Rows from block 4 of a small image classifier, named by matrix and row number. Rows with one number belong to one channel. Each number is 128 + 32 x the weight over its row's rms, rounded and kept within 0 to 255. All counts start at 0. Numbers have three digits each. After the name is the row's rms in percent of the matrix's.
After each channel's rows are labels from the 100 images, of 14976, where the channel reaches its highest value: "responds to" is what is common among them; "place" is the part of the image that holds the peak. Only what is clearly more common there than usual is listed. The data: dead-leaves pictures: piles of overlapping shapes. In brackets: how many of the 100, against the usual share in percent.
# convs0: first 3x3 conv (model.blocks.4.convs.0.weight, 96x96x3x3, each kernel summed), inputs 0-95
# convs1: second 3x3 conv (model.blocks.4.convs.1.weight, 96x96x3x3, transposed, each kernel summed), outputs 0-95

convs0.32 091:122172132096153171096110119166153101153126148112161090061130091161055136103126091139108128116069144097118097110128133151093096104127110128140105109084091107139119070154087135096113122158157131161119148127184065103157180110113124152075104173238182142198124149132159099163132106169107137146
convs1.32 097:179115199135128088157103147106160152075138068159118173141098127178060131107124164094101106138104084127190109129128094134052123159133113139169135117154100125108171142166123138110079135124156126163107102228133137152141118105178158119093093102213134130155138129159153129065144118126161142091
responds to: vivid (84 vs 14.3); mixed sizes (61 vs 33.4)
place: bottom right (29 vs 9.8)

convs0.46 092:142142151091068114066048115108133152126144129098094090122136112118092152102081122091091128124078084150133092081159127175147121138137121109190134069122094142149140115140145111153122091240102129168096129107051121162115167132089137116186151176154085117184091139162137139095151147110139117113
convs1.46 103:085116126144157109137098144127148133175146122141104125144127154118104128143102177135089099133114149129097101137126135121120102094112133141072139137164100163152068123103118086087173088173103145135221112093092070099142147089152147116243164149198148138185168116128083135162166179135182089136
responds to: vivid (95 vs 14.3); mixed sizes (60 vs 33.4)
place: middle right (29 vs 11.7)

convs0.29 089:116145153115139102123221076107129129138143165194109127093057196131089095119149145139162112106077179138130110156086184128139086070134105166130088171138133156090143087159145079104139073175117160138139118139073139086145105090145107136172146158083104089128097074120152136128128145145109183105
convs1.29 112:132114097140125163136196180126164137144115037150139114093020184129134110085177100206078045125110111108130175108182136130123114087114131136176150136124101115109134136117145226150139127133143141134053130172119142103140145165121109116117135114132105151099151143133108153132136126149116132095
responds to: vivid (93 vs 14.3)
place: top right (26 vs 9.8)

convs0.35 099:096085065173158164133156086096122161118135070177140107126097134077104143093137095071161099114112094070174119195145141090118143136141159140114089160105082062132075158134083157161107166102139130141138111086125158118129170138128168175143106140127084152142132152149141115117087041099145074163
convs1.35 092:105040105104154166114153128147138105123108145146129168112216157126118140198116103119117186117136163101077101129111223153181116162157099112108146092133152151153127146175058110055135152130174107106112159150137143134121142134119110108151124228139156134134100082116163110111098104143125128157
responds to: vivid (74 vs 14.3)
place: bottom right (38 vs 9.8)

convs0.37 086:132080056119126149144109108166175104167141099095132139112113216085103105167135167126173092131170131075162124128119162139136069115151104155088095098172102064083106150107129157095079101168102147114146105084083139094088099139086191131132142111124080121105188146166154124124106107114100155071
convs1.37 104:101066113132140180123099178132119109085109106124122118132069110145126150107154116224136141122097124036115134109148162125154176136130111129205128122138153127131183106152087186153094115120159096143102114135122123093131140136107027116174137070102135132146175114126200155114089071122132138107
responds to: vivid (55 vs 14.3); warm (45 vs 14.2)
place: top right (34 vs 9.8)

convs0.18 086:196114157148135079123117107131138121107137096073117088155119128092130113137117133123114140159104124095115118174094073090105179160132117145096106130084116050050130137136141076094106083205092131135156126117092118100142109142157141151119116123132154087139155062216179216158122098123164102131
convs1.18 110:108105130119129121094159210149141138209038118104143124132109077070157124084137061172136133120120133130142138109153114113116126160150132154127114143104147133103041137113108147218147173175112104077113183168122089143145109117117132145107138149146085154115095070111142084137139128080183102112
responds to: grey (45 vs 14.4); vivid (35 vs 14.3)
place: top left (25 vs 9.8)

convs0.1 089:091182135133164155084130132095129137153184110176138116104139128147144137129105073121120157092120149127133113117098209215105148126122153119143129124086148100098088127084125084136128085071110122116174110113116166104087094129128133084152121053019103132082111093094148191105128129105154105079
convs1.1 118:107196114119112110121015132144131101157103130104136162129155152136154161099155108177076084152106125126105147120139217124078153113082137096072118207169064123123152158140157161133122161152132143104071125144102145138117120150112127148076179137102104218119134109135123158137097132132088128120
responds to: vivid (88 vs 14.3)
place: top right (27 vs 9.8)

convs0.76 091:144111090106136190133152120156135120105146131114087169085179143127105122136191055156099077101076184086107089135074089166126147129172171096105117124082110117169116107208145131135072135116178103111072117137078142154175142174084088087149167098108113159141127091146143093126138142104092153139
convs1.76 125:127158083127140124136222172136114130112134100104129136131153145124133118127158134123076168123212158125116169132139010117129076117129108134247149089092107155115153105116135098122096155129112140112198147087155129136131138117130112171168102111116160090092163083128143104117172098157112141112
responds to: vivid (96 vs 14.3)
place: top left (29 vs 9.8)

convs0.12 091:082147103090172096170135158153168137185123152166124084115186089138142184098120170128125109125158138117093140126076074158135144142094109180127163146158071057060098122118138097119126197137130165114140137094112125140048155117175151204144100136153155116115119087166105145147182132166132131136
convs1.12 109:086115125138134138106165103089100119098165076111145135141098126090117142077117076150145092129139115091152088137112128101114227146122111109152140167114072124194231134147118185076115106083129113108113104123114066159117105096145115104130129141149140065136087102101051157079138169118163144129
responds to: vivid (54 vs 14.3)
place: bottom right (25 vs 9.8)

convs0.72 097:042040139200111094146128149132192141081125133133135142123116129124140136143159110133170114105115135135115157130088091106172141136140121116131053155099122114115102184061167120164128097121128173114175139091092119167121113098178168094164156097168063119136112137107136194102084148180124081117
convs1.72 123:123000165121117099107125106176130140143106086139171144152116145126129122136174114114135158155087084049096170114142150129185163132077135118139136095121173144158145148140045099121141145154113127114112194110111153131123127178137163120146171140134147129163122109143145137130088146142137164130
responds to: vivid (97 vs 14.3)
place: bottom left (26 vs 9.8)

convs0.20 085:171088102169110121105124064119120134077165124124117101175110167114132126129112136118158128151093114138203109174064130114093122093104102126158094174092120111130028122121109130099100101111119106176078091097192117130192167110061159160101156111070115137161117151145179152128094109132094176120
convs1.20 086:161092123119140155112156157121149173096153138145158148137145132149161132150151132183129066085153136146154125148188225141148098154123129127105106081101179087179070168160103172129128102116188144171137102123124171130115145103179117187115172115112119087093117178145087131101072189155068108136
responds to: vivid (49 vs 14.3)
place: bottom right (26 vs 9.8)